config.yaml
encoder_arch: "vit"
model: "contrastive image-text model"
dataset: "rendered scenes of toy objects such as cars, trees, mugs and chairs"
train_examples: 195000
image_size: 64
crop_scale_min: 1
horizontal_flip: false
tokenizer: "word"
vocab_size: 62
loss: "softmax"
embed_dim: 256
encoder_norm: "layernorm_no_bias"
encoder_norm_position: "pre"
encoder_activation: "gelu"
encoder_mlp_ratio: 4
encoder_head_dim: 32
encoder_fused_qkv: true
encoder_bias: "none"
encoder_qk_norm: false
encoder_parallel_block: false
encoder_inner_norm: true
encoder_patch_size: [8, 8]
encoder_conv_stem: false
encoder_layers: 10
encoder_width: 192
encoder_positions: "sincos"
encoder_pooling: "mean"
text_encoder_causal: true
text_encoder_width: 256
text_encoder_layers: 8
text_encoder_norm: "layernorm"
text_encoder_norm_position: "pre"
text_encoder_activation: "squared_relu"
text_encoder_mlp_ratio: 6
text_encoder_head_dim: 64
text_encoder_fused_qkv: false
text_encoder_bias: "all"
text_encoder_qk_norm: false
text_encoder_parallel_block: false
text_encoder_inner_norm: false
text_encoder_drop_path: 0.15
text_encoder_positions: "rope"
init: "kaiming_normal"
residual_init: "none"
optimizer: "adamw"
learning_rate: 0.0017
beta1: 0.9
beta2: 0.999
eps: 1e-08
max_grad_norm: 1.0
max_steps: 19300
batch_size: 256
epochs: 25.3
lr_schedule: "wsd_sqrt"
decay_fraction: 0.2
final_lr_fraction: 0.01
warmup_steps: 570
weight_decay: 0.1
Rows from block 4 of the image encoder of a small contrastive image-text model, named by matrix and row number. Rows with one number belong to one neuron. Each number is 200 + 20 x the weight over its row's rms, rounded and kept within 0 to 999. All counts start at 0.
After each neuron's rows are labels from the 100 images, of 14848, where the neuron reaches its highest value: "strongest on" is what is common among them; "place" is the part of the image that holds the peak. Only what is clearly more common there than usual is listed. The data: rendered scenes of toy objects such as cars, trees, mugs and chairs.
# fc1: MLP up (encoder.blocks.4.mlp.fc1.weight, 768x192), inputs 0-95
# fc2: MLP down (encoder.blocks.4.mlp.fc2.weight, 192x768, transposed), outputs 0-95

fc1.213,178,202,183,213,215,184,173,192,217,206,202,212,201,201,227,179,201,181,218,196,211,204,200,219,216,177,227,183,193,209,215,162,176,188,208,232,200,196,202,239,242,204,245,182,207,204,211,202,213,198,180,234,213,186,178,212,245,213,203,196,202,214,163,227,199,187,209,173,220,144,234,180,205,203,189,181,184,192,199,207,212,206,187,250,199,168,206,206,182,183,163,228,180,228,218,211
fc2.213,209,169,186,204,202,238,207,214,156,195,177,213,191,193,188,217,183,180,249,205,197,206,136,211,190,181,205,239,193,226,190,199,192,190,200,159,202,172,236,185,197,191,221,198,217,232,198,194,177,218,191,216,220,200,184,177,190,197,162,196,234,201,190,217,203,226,190,188,186,206,198,228,208,192,183,201,203,222,197,192,207,222,203,223,197,162,235,198,172,237,210,202,152,218,161,188
strongest on: teal object; its colour: teal; count: three
place: top right

fc1.34,195,219,199,208,216,204,184,215,225,214,204,184,212,208,213,228,216,183,206,196,228,219,228,203,219,197,166,226,211,200,214,195,163,219,198,241,218,190,200,195,229,220,201,187,189,181,223,212,207,183,191,220,181,183,184,202,211,216,195,184,209,177,197,204,161,212,166,191,212,145,249,150,205,220,172,200,185,202,185,248,203,193,201,187,203,167,210,253,189,164,216,174,180,192,188,202
fc2.34,207,215,210,206,201,199,182,182,164,237,213,212,181,188,173,196,208,185,205,211,204,228,218,210,169,195,199,236,197,224,169,166,128,174,195,205,201,199,234,211,217,170,232,185,199,233,214,193,186,186,211,199,206,204,162,200,206,182,168,184,196,202,177,199,183,175,207,187,220,184,230,190,190,185,181,189,210,218,177,197,176,229,196,198,191,185,215,201,181,206,191,257,157,202,200,210
strongest on: teal object; its colour: teal
place: middle right

fc1.597,198,196,195,193,169,221,227,185,163,207,208,230,207,185,178,187,192,207,162,220,186,184,202,182,197,163,170,185,240,186,186,185,190,215,221,170,207,199,176,212,217,227,178,247,215,201,189,173,188,211,216,172,206,235,239,205,207,229,222,223,182,192,238,216,211,196,224,234,167,205,172,218,201,211,223,189,166,221,192,208,213,191,203,174,222,193,188,192,231,199,205,189,215,176,193,211
fc2.597,220,212,180,210,200,197,189,213,207,219,166,183,189,213,205,214,217,221,240,203,193,154,182,242,212,205,222,209,175,204,194,226,221,190,182,169,209,161,199,226,188,202,233,160,197,225,174,224,225,203,185,215,212,189,152,229,190,194,193,211,198,184,189,233,180,226,188,174,196,218,211,206,208,196,174,196,202,208,172,183,166,165,191,238,169,184,233,188,150,221,199,199,183,222,229,207
strongest on: green object; its colour: green
place: top left

fc1.279,218,202,197,173,225,217,219,187,186,180,174,217,174,190,208,198,179,181,182,221,181,186,215,170,192,195,192,197,194,208,217,205,162,199,210,227,199,172,222,219,219,236,209,195,225,178,194,195,185,214,150,206,204,241,206,211,199,213,224,181,201,207,146,199,222,186,227,206,196,189,215,208,187,214,204,167,183,216,197,189,189,219,159,220,193,158,178,226,222,167,199,197,189,241,218,171
fc2.279,220,181,205,184,198,209,188,197,174,217,202,202,210,204,170,194,209,194,203,190,198,216,153,213,222,176,231,233,254,195,201,206,174,158,196,169,186,218,204,230,218,193,201,231,202,183,224,192,212,221,206,251,218,187,184,220,211,235,164,198,221,192,205,203,221,190,175,227,227,191,186,217,203,163,216,208,241,215,207,184,174,220,214,205,244,171,239,212,200,211,213,203,147,208,171,220
strongest on: teal object; its colour: teal
place: top right

fc1.184,174,193,181,224,179,197,195,225,180,213,240,238,205,199,210,191,211,198,186,187,201,248,224,168,180,160,164,199,212,202,178,195,187,216,220,220,181,173,219,177,195,173,218,221,235,211,221,220,172,158,200,216,224,203,197,196,197,228,181,200,210,201,180,220,201,207,205,220,210,174,201,220,242,163,165,188,205,211,172,213,229,206,198,193,214,208,231,196,218,186,212,191,161,188,153,204
fc2.184,182,182,206,201,236,216,188,227,186,223,191,188,160,213,196,236,225,219,182,184,223,223,169,175,197,177,184,214,205,213,213,197,208,175,220,200,170,210,152,180,202,208,196,187,234,175,213,218,179,199,190,241,227,190,197,221,190,211,194,202,217,204,190,240,221,171,181,202,201,180,195,211,229,199,175,203,222,214,187,205,174,201,215,227,230,221,238,206,202,214,213,224,201,225,188,195
strongest on: red object
place: middle left; centre

fc1.766,191,233,181,197,221,208,219,208,207,189,201,194,225,178,206,214,197,193,209,240,207,174,205,161,197,176,221,183,230,205,253,220,209,216,211,222,198,169,154,249,206,188,204,197,209,187,189,214,218,224,151,200,209,213,223,202,155,209,193,230,202,214,159,243,239,209,215,213,217,173,204,158,197,224,211,170,204,206,207,162,180,197,172,201,206,163,220,210,206,157,192,195,203,182,238,176
fc2.766,200,211,212,223,201,202,180,172,217,215,243,245,174,152,199,158,185,185,167,163,226,244,193,213,177,175,180,214,190,190,192,185,192,217,232,207,176,203,216,239,203,186,226,213,210,200,275,157,194,188,209,206,183,190,167,196,229,215,226,190,188,173,193,208,223,188,209,219,208,195,181,184,170,177,208,228,191,230,193,242,230,193,198,199,215,183,185,202,212,210,193,238,183,223,199,207
strongest on: teal object; its colour: teal; green object; truck
place: top right

fc1.283,206,211,157,204,214,197,192,194,222,214,202,204,224,175,213,189,185,160,214,236,193,198,182,170,184,198,255,195,227,202,208,205,167,203,218,183,188,203,189,244,235,225,218,208,197,200,231,200,198,214,218,178,216,210,196,181,196,246,222,198,206,208,194,262,193,176,220,237,207,183,174,201,216,190,212,161,194,187,191,181,176,215,180,182,221,182,209,191,202,184,189,179,176,233,201,171
fc2.283,188,150,223,204,242,195,203,208,172,187,219,183,248,204,173,205,220,194,182,216,203,202,170,192,186,164,233,224,203,188,192,213,183,196,229,189,206,214,173,221,161,197,190,223,200,223,198,194,214,213,178,165,241,217,213,201,200,199,209,191,182,201,209,176,197,189,196,188,207,215,206,213,170,175,177,233,205,200,208,192,194,217,212,239,210,215,199,184,204,199,199,210,218,224,201,164
strongest on: green object; barrel; largest object: barrel; its colour: green
place: top right

fc1.430,215,213,166,203,189,186,177,216,171,196,208,215,219,211,204,184,167,206,206,234,229,198,191,202,200,182,195,212,207,188,165,207,216,210,214,211,194,155,183,215,187,231,183,184,215,177,208,216,155,178,196,211,201,210,239,211,170,210,180,210,224,210,204,215,215,219,203,220,204,195,182,201,200,202,175,199,212,257,181,190,223,194,207,212,210,177,218,214,188,192,207,199,168,191,199,159
fc2.430,211,233,186,218,196,182,149,212,180,205,213,241,198,235,201,215,195,188,207,192,203,216,193,147,213,207,220,196,198,249,164,196,188,219,177,212,202,211,185,151,189,165,202,192,212,174,192,214,208,180,208,181,225,202,240,205,165,220,180,262,214,199,190,226,196,203,194,207,217,212,156,202,214,204,147,187,206,210,194,226,199,201,202,201,198,218,222,187,234,188,217,242,189,185,224,181
strongest on: red object; its colour: red
place: middle left

fc1.511,199,193,229,168,200,190,170,193,225,213,197,202,216,190,195,199,157,158,185,208,185,223,222,172,170,192,213,180,199,198,171,216,247,205,202,196,176,223,181,201,219,213,205,207,224,179,179,224,222,209,175,202,181,219,196,209,145,214,172,178,210,232,188,217,153,226,232,203,216,156,224,215,202,199,186,200,204,234,169,197,211,200,190,207,202,220,210,194,206,181,216,204,197,195,183,179
fc2.511,173,235,202,192,206,199,190,199,214,245,240,190,212,235,198,185,198,211,181,195,224,164,198,216,250,184,220,200,228,203,205,197,164,215,224,226,154,193,219,179,157,215,183,170,227,172,174,217,210,187,201,204,208,178,197,216,180,209,210,205,163,206,188,187,163,186,185,205,202,188,209,164,225,193,200,213,134,202,178,230,195,196,190,229,217,216,206,209,198,191,213,201,187,215,182,209
strongest on: red object; its colour: red; ladder
place: top left

fc1.75,199,196,208,191,232,195,178,223,175,194,196,196,207,206,209,177,224,211,200,204,220,209,208,220,204,201,219,182,192,197,207,168,187,190,203,189,214,214,232,192,246,194,171,219,206,177,180,171,212,214,194,218,191,208,200,182,211,220,166,156,195,195,215,211,235,201,199,213,212,156,214,202,198,202,217,194,198,204,180,208,196,208,206,245,210,195,207,241,188,170,185,198,179,200,209,169
fc2.75,188,227,182,223,164,168,237,225,214,191,220,176,191,184,174,172,191,179,221,221,178,203,204,182,206,187,172,186,230,196,218,197,196,214,208,223,204,187,175,179,166,209,235,198,216,194,219,223,198,191,217,181,205,225,203,193,216,208,219,197,209,170,172,231,228,184,213,174,200,199,186,183,205,204,208,208,165,179,228,175,229,183,186,167,172,213,199,189,204,224,165,230,211,220,190,228
strongest on: hammer
place: top right

fc1.233,186,222,202,210,180,191,176,218,222,193,196,225,176,201,220,200,155,221,194,180,201,168,196,215,218,205,207,186,187,206,182,196,169,218,190,201,214,234,227,174,230,169,177,217,222,203,212,215,190,124,199,209,182,183,182,210,223,214,227,194,231,225,188,193,202,168,196,210,173,200,179,173,206,213,224,175,207,196,191,219,220,217,204,196,211,173,198,201,198,192,185,198,180,223,177,227
fc2.233,183,202,203,227,237,229,176,206,194,219,209,213,182,192,218,207,173,206,201,210,228,204,229,181,177,190,190,205,197,222,214,159,161,196,218,193,195,212,194,221,223,236,208,196,192,196,186,205,239,243,181,153,202,214,194,193,210,239,194,230,161,166,192,213,173,150,197,229,225,185,200,199,155,188,203,194,186,206,212,227,232,176,175,219,208,171,189,191,231,175,198,196,222,193,192,168
strongest on: count: three; umbrella
place: bottom right

fc1.280,160,164,231,169,216,179,199,183,220,194,158,241,194,184,189,167,199,190,181,229,187,212,189,152,183,169,186,218,231,192,222,205,156,210,236,187,192,177,227,205,192,196,209,198,226,186,200,175,216,227,187,169,196,191,186,170,190,244,208,205,207,198,191,225,195,200,227,219,177,213,183,221,208,188,183,190,214,177,186,172,202,243,162,193,166,176,210,211,234,186,221,208,213,232,203,176
fc2.280,209,214,188,202,158,195,171,196,197,229,165,164,215,218,196,208,205,210,218,189,214,170,187,253,224,185,220,208,209,202,233,215,190,222,180,178,203,187,193,221,209,193,211,214,170,212,194,175,196,219,230,226,206,171,184,154,205,175,194,193,166,180,194,183,177,219,209,168,236,208,169,186,196,181,215,227,203,204,222,189,174,162,213,206,217,209,212,195,192,198,205,214,200,191,221,201
strongest on: green object; its colour: green
place: top left

fc1.533,203,221,237,203,214,223,147,218,171,191,199,226,183,189,237,214,200,204,179,221,218,218,222,188,183,193,197,166,213,219,169,183,180,173,201,195,228,214,220,196,224,201,171,228,205,192,184,207,226,207,174,215,205,213,212,208,194,210,174,193,210,214,185,214,200,186,260,208,189,179,230,191,191,248,202,187,181,219,186,212,218,181,191,248,208,183,190,225,199,155,198,194,183,210,191,193
fc2.533,198,186,169,197,179,170,195,187,228,230,219,164,235,185,183,174,173,205,222,204,216,217,162,222,217,157,199,219,216,207,243,217,213,229,220,213,187,194,170,219,187,218,220,198,200,162,210,187,182,233,228,202,196,183,187,181,211,226,231,195,163,180,212,190,188,217,166,210,222,206,194,188,229,166,179,243,215,183,229,183,157,193,186,172,158,200,213,190,234,226,201,196,202,195,207,215
strongest on: teal object; its colour: teal
place: top right; top centre

fc1.315,180,196,206,185,229,217,200,201,205,203,189,195,218,224,187,215,202,194,200,221,181,196,166,189,172,201,225,188,221,211,170,178,214,197,211,229,210,241,168,204,202,223,173,216,226,188,223,210,188,208,206,178,196,214,210,217,192,221,214,191,190,225,210,214,183,179,170,160,195,154,213,193,206,191,187,209,199,216,162,220,170,175,204,207,184,201,185,214,211,184,201,224,188,154,167,215
fc2.315,129,175,212,160,219,207,216,195,192,198,192,222,204,229,176,211,212,239,211,188,218,225,188,186,195,200,228,187,213,170,172,207,210,157,236,200,184,207,223,160,182,212,196,193,204,212,184,197,199,210,219,206,218,193,220,203,178,229,201,210,219,196,232,170,198,207,169,214,194,220,173,242,197,188,188,219,210,208,168,202,210,229,196,184,202,238,213,197,200,208,206,204,195,239,177,178
strongest on: red object; yellow object; tree; its colour: red
place: middle left

fc1.171,209,212,195,188,197,221,186,175,182,210,227,185,195,191,181,225,208,202,181,193,202,216,168,174,220,202,204,187,226,197,192,211,235,210,249,192,207,200,185,179,196,197,191,186,262,182,227,235,179,160,176,210,206,205,211,221,171,204,192,187,207,199,171,214,247,229,181,186,182,173,182,158,247,226,161,201,200,194,181,200,200,185,220,181,217,224,230,213,210,198,224,232,173,210,197,206
fc2.171,215,175,214,194,209,233,204,184,187,168,176,227,170,192,190,217,230,225,214,181,214,190,229,179,194,210,185,227,150,209,193,185,183,196,200,186,240,201,204,174,191,179,203,211,205,219,218,209,169,207,192,195,214,224,189,220,210,197,186,188,206,205,182,206,210,190,210,215,179,178,172,224,201,193,187,169,225,211,199,192,192,184,214,195,215,199,192,208,216,199,209,217,196,196,188,201
strongest on: yellow object; its colour: yellow; mug
place: middle left

fc1.491,195,209,192,162,214,232,219,197,216,223,198,201,186,196,219,211,203,209,201,185,219,197,220,187,223,191,183,158,190,188,196,166,209,220,230,164,198,207,199,146,192,170,173,202,210,175,230,257,194,172,188,193,158,197,197,202,193,212,190,174,197,213,205,228,198,209,207,228,190,186,207,222,207,205,179,197,200,208,169,191,234,187,152,176,205,207,190,191,226,156,209,181,198,202,176,218
fc2.491,196,200,232,205,220,224,226,201,195,201,159,201,180,217,166,209,197,191,181,175,193,166,229,195,192,187,175,224,173,149,203,177,221,234,222,173,217,171,177,194,185,196,194,185,219,178,195,227,163,168,164,214,160,193,190,181,231,223,179,197,207,224,207,252,187,212,214,194,177,189,172,175,176,205,215,178,218,204,188,195,200,209,213,212,202,216,173,189,215,171,211,210,196,225,208,219
strongest on: yellow object; its colour: yellow; umbrella
place: top left

fc1.693,194,249,197,168,219,204,181,194,203,227,216,177,219,217,214,217,201,157,227,229,239,178,211,192,219,190,237,179,249,223,182,203,216,216,211,240,184,207,183,243,186,192,172,205,222,194,187,228,195,194,204,200,189,161,210,234,186,231,206,212,197,227,208,234,190,207,206,195,194,174,181,183,224,211,181,177,181,208,175,215,160,157,177,231,179,194,221,242,210,171,210,240,200,181,207,217
fc2.693,181,187,187,224,179,197,177,190,191,202,214,222,222,202,187,180,191,176,163,178,163,205,179,196,203,167,207,208,206,197,225,191,172,220,245,179,179,203,198,215,170,209,229,207,221,162,205,188,206,178,178,183,188,202,205,196,207,188,237,197,195,238,182,193,232,203,215,218,219,219,198,198,191,202,195,213,180,231,199,234,223,227,223,209,219,214,212,209,170,204,212,205,187,219,183,199
strongest on: count: three; yellow object; its colour: yellow
place: middle left

fc1.136,205,184,191,188,219,185,195,189,167,249,220,200,256,184,193,205,209,174,202,210,170,204,169,179,200,177,220,202,226,198,188,192,193,241,234,212,189,178,187,203,221,208,205,213,206,196,221,223,167,162,196,252,225,188,203,211,183,232,226,179,188,222,168,239,161,206,180,197,202,189,241,203,232,178,159,196,193,216,184,194,182,213,199,216,180,163,229,197,188,183,216,184,155,186,173,212
fc2.136,177,191,215,210,233,173,215,255,180,225,224,179,214,213,196,210,185,192,177,213,175,230,147,198,202,182,239,215,237,190,215,200,203,190,228,224,181,227,171,217,189,194,181,206,223,154,210,184,204,206,200,233,184,207,228,192,174,226,203,219,211,197,189,252,187,227,208,192,191,195,192,177,213,209,210,194,195,199,188,177,183,196,215,227,240,191,238,203,179,177,200,202,182,192,187,199
strongest on: teal object; its colour: teal; barrel; largest object: barrel
place: middle right

fc1.245,157,190,223,205,223,194,179,220,192,203,177,193,193,213,214,228,200,210,215,195,183,189,192,186,155,186,206,212,210,220,213,218,192,201,226,238,210,211,196,187,221,221,216,219,215,200,151,186,188,169,194,175,155,257,231,217,227,219,205,217,231,188,177,204,205,188,168,220,193,193,214,178,203,214,191,205,206,184,175,217,232,197,194,208,173,194,209,215,199,173,190,209,193,208,215,177
fc2.245,190,204,197,229,221,207,208,163,222,214,206,230,166,188,191,188,230,244,164,203,217,200,216,212,216,174,205,192,192,211,198,175,201,176,219,208,172,181,225,237,186,181,209,166,200,208,199,219,232,198,170,181,195,183,205,222,189,236,200,202,211,222,204,227,188,211,221,224,185,214,202,199,184,202,210,205,167,235,171,231,197,218,186,209,198,154,202,219,167,201,243,179,155,192,174,221
strongest on: count: three; teal object; red object; tree
place: middle left

fc1.668,221,229,204,208,199,197,195,218,190,199,202,203,223,207,198,211,183,232,173,213,210,205,229,172,183,185,197,213,178,210,221,202,234,207,194,184,171,203,220,211,200,175,196,204,207,198,217,261,195,206,173,206,169,206,207,202,183,221,205,175,210,236,183,226,206,214,216,209,196,176,246,222,231,184,218,213,221,162,187,195,196,159,176,210,229,205,216,170,213,187,201,169,199,178,185,207
fc2.668,206,171,210,183,205,253,202,182,174,188,201,201,169,203,183,204,187,214,172,206,205,186,221,201,163,169,187,201,215,173,222,180,188,204,236,196,175,216,206,233,222,239,179,182,216,176,185,225,211,212,185,219,200,203,191,175,214,209,229,195,181,197,183,201,182,152,204,212,215,180,215,195,173,182,204,212,162,226,203,221,215,192,186,233,232,186,170,212,202,178,182,180,206,217,174,189
strongest on: red object; count: three; light from behind the camera; its colour: red
place: bottom left

fc1.221,212,234,205,196,203,174,197,218,191,254,232,179,206,188,202,205,219,172,185,218,205,214,217,181,247,179,213,199,197,210,217,198,184,210,221,206,176,177,181,214,208,212,234,195,211,193,192,236,202,177,184,206,212,156,185,221,192,204,203,190,196,199,150,221,203,202,230,165,227,159,234,172,198,198,170,202,217,213,205,182,171,189,217,222,205,202,222,183,197,183,186,241,209,214,194,179
fc2.221,178,185,221,174,218,197,183,216,177,186,152,213,211,210,228,225,156,189,199,191,193,186,221,183,193,197,185,206,202,204,190,173,197,160,224,211,211,174,216,209,238,195,220,194,211,199,199,222,191,205,164,235,166,232,202,196,216,192,191,210,199,217,169,195,190,184,226,207,208,165,202,166,192,195,220,172,227,212,212,175,185,165,215,221,223,202,194,213,230,172,183,214,220,196,182,153
strongest on: teal object; its colour: teal
place: middle right

fc1.257,204,196,205,209,155,186,183,189,185,198,217,203,173,201,209,203,202,148,194,223,194,188,255,205,235,183,164,231,187,213,196,192,161,240,194,188,222,201,178,238,203,190,226,194,221,183,208,228,182,191,206,175,204,168,212,219,205,240,208,213,172,253,215,215,205,192,198,201,193,215,218,179,220,221,170,201,202,219,201,198,183,191,199,183,150,191,182,179,222,200,200,181,209,187,163,238
fc2.257,165,197,196,217,204,200,197,210,202,214,177,208,174,191,221,219,157,175,193,211,185,230,186,185,204,177,181,215,165,230,209,207,212,190,235,168,193,201,154,207,199,183,213,202,196,198,189,215,200,236,211,179,169,199,242,197,198,210,179,221,160,237,207,243,209,195,237,201,203,211,176,208,177,230,208,208,200,212,204,201,187,229,202,207,240,212,197,185,213,177,190,207,240,226,199,177
strongest on: count: three; red object; blue object; its colour: red
place: bottom left

fc1.290,211,227,195,216,184,219,221,201,238,202,216,206,246,192,202,194,178,183,153,179,195,228,212,190,204,177,167,199,194,187,227,213,202,229,221,228,187,235,204,207,241,197,201,230,233,168,212,215,190,207,167,190,218,189,220,190,219,207,198,185,165,205,187,210,191,200,205,198,215,162,212,215,200,229,226,199,206,217,194,214,212,188,199,209,194,175,176,186,191,129,195,186,205,187,156,196
fc2.290,225,191,186,227,186,203,218,176,181,187,207,232,168,172,144,193,168,190,209,188,174,210,199,184,186,185,174,210,202,186,215,206,189,192,215,174,198,224,224,183,208,181,204,235,218,195,180,182,151,197,193,193,200,234,200,174,222,188,178,183,221,225,235,216,233,179,212,252,170,220,143,200,186,193,213,199,188,204,199,196,232,216,230,203,212,188,173,220,211,196,188,204,190,192,167,188
strongest on: green object
place: top right

fc1.117,226,194,184,175,191,213,197,199,178,205,202,234,227,195,200,193,189,217,220,215,183,219,223,173,206,177,206,203,235,202,206,159,167,217,206,181,214,188,215,234,232,214,203,233,241,178,227,185,200,210,204,238,197,189,203,165,200,224,190,228,194,188,192,212,199,175,219,226,186,186,173,215,212,179,232,187,183,227,205,178,180,225,190,168,249,189,204,193,248,192,218,201,179,196,184,186
fc2.117,203,209,186,217,200,196,195,222,183,238,189,156,192,226,177,208,223,179,194,213,185,171,156,244,240,248,195,215,216,195,195,214,193,214,172,199,168,191,171,210,187,202,184,182,188,227,187,200,203,195,209,214,201,216,202,230,200,169,205,207,214,203,192,217,191,234,192,119,173,223,211,189,206,207,183,200,202,205,182,180,188,233,193,215,200,220,218,181,148,212,218,241,221,210,220,217
strongest on: green object; flower
place: top right

fc1.441,188,188,196,205,216,228,212,207,211,203,199,212,221,201,179,207,210,203,177,194,207,214,187,181,177,171,212,199,195,193,211,179,210,206,243,169,218,201,178,198,198,221,204,189,252,193,208,204,214,192,184,180,203,203,203,222,174,214,207,195,209,208,211,230,222,197,165,227,204,162,220,205,211,208,227,186,231,182,159,213,184,193,206,199,182,218,205,181,188,196,189,195,194,190,191,207
fc2.441,191,212,231,207,238,210,246,221,207,182,199,199,201,181,176,196,214,172,197,216,213,214,226,192,182,210,214,226,207,199,178,203,213,178,208,184,199,222,182,179,185,190,223,169,203,190,195,229,240,208,177,156,217,206,184,220,181,231,157,172,168,208,186,245,203,227,237,172,216,185,221,188,195,178,189,190,219,203,199,208,211,219,179,207,161,235,183,161,179,218,218,205,173,243,199,208
strongest on: red object; count: one; its colour: red
place: top left

fc1.756,232,181,197,185,187,208,217,215,197,199,192,218,222,191,204,177,178,222,203,231,188,208,239,168,199,182,185,183,192,195,200,201,186,220,187,191,226,195,182,216,214,184,216,215,215,201,203,226,179,197,174,163,171,180,233,195,203,223,163,220,192,195,217,224,207,196,214,224,220,170,153,230,180,172,219,179,209,233,208,187,193,215,192,176,236,172,203,206,234,162,231,208,212,163,154,199
fc2.756,191,200,189,212,229,206,220,232,183,203,190,192,199,210,166,204,186,197,200,234,197,183,154,243,204,199,179,225,183,230,195,200,180,198,160,208,189,188,213,195,198,224,212,186,206,244,181,228,204,193,187,191,183,196,182,192,169,187,212,203,182,184,225,235,172,218,211,160,139,219,214,183,213,188,177,186,182,210,214,188,197,223,196,221,173,215,217,200,155,215,191,203,180,221,227,185
strongest on: green object; count: three; its colour: green
place: top left

fc1.680,199,190,204,175,226,218,172,222,206,223,202,167,188,212,202,220,187,192,200,243,231,190,221,220,225,147,237,216,215,222,221,179,197,231,226,217,228,210,179,250,195,237,199,188,244,180,186,217,177,190,189,191,193,188,207,202,190,212,221,186,164,198,215,217,196,183,183,189,209,180,174,166,204,198,200,202,206,198,203,218,161,213,173,206,193,181,206,214,229,189,228,211,194,197,214,181
fc2.680,178,191,216,174,258,217,209,172,246,218,189,231,210,207,172,204,223,195,207,190,204,203,208,167,175,179,224,202,220,200,186,207,214,207,222,215,136,203,216,189,196,196,192,209,225,209,214,201,219,218,173,210,176,181,183,212,178,244,150,185,231,193,183,218,183,249,219,223,182,171,213,194,207,194,216,195,209,183,167,215,221,224,151,220,184,174,194,214,222,191,195,179,176,215,181,212
strongest on: light from behind the scene; red object; boat; car
place: bottom left

fc1.41,192,212,204,190,164,211,206,192,174,205,158,200,205,189,202,171,186,178,191,230,213,191,204,178,201,172,208,186,202,220,231,216,240,190,223,183,202,185,232,182,209,174,209,226,220,210,184,219,210,198,211,191,185,233,222,187,160,211,180,199,176,205,201,222,213,222,222,209,201,177,201,223,197,191,220,177,223,206,194,163,214,197,191,181,185,198,222,213,216,148,206,156,199,183,193,176
fc2.41,209,194,218,209,215,213,185,216,218,218,224,174,230,192,168,212,200,214,167,211,212,175,183,244,181,181,182,224,217,213,218,228,175,175,199,193,179,182,185,244,222,226,182,199,179,198,179,182,211,232,195,185,217,241,190,182,224,207,200,177,183,154,230,197,172,182,185,216,209,207,188,182,196,178,214,227,158,183,227,216,204,192,186,217,214,192,173,185,197,207,203,198,221,227,195,185
strongest on: green object; its colour: green; bottle
place: top right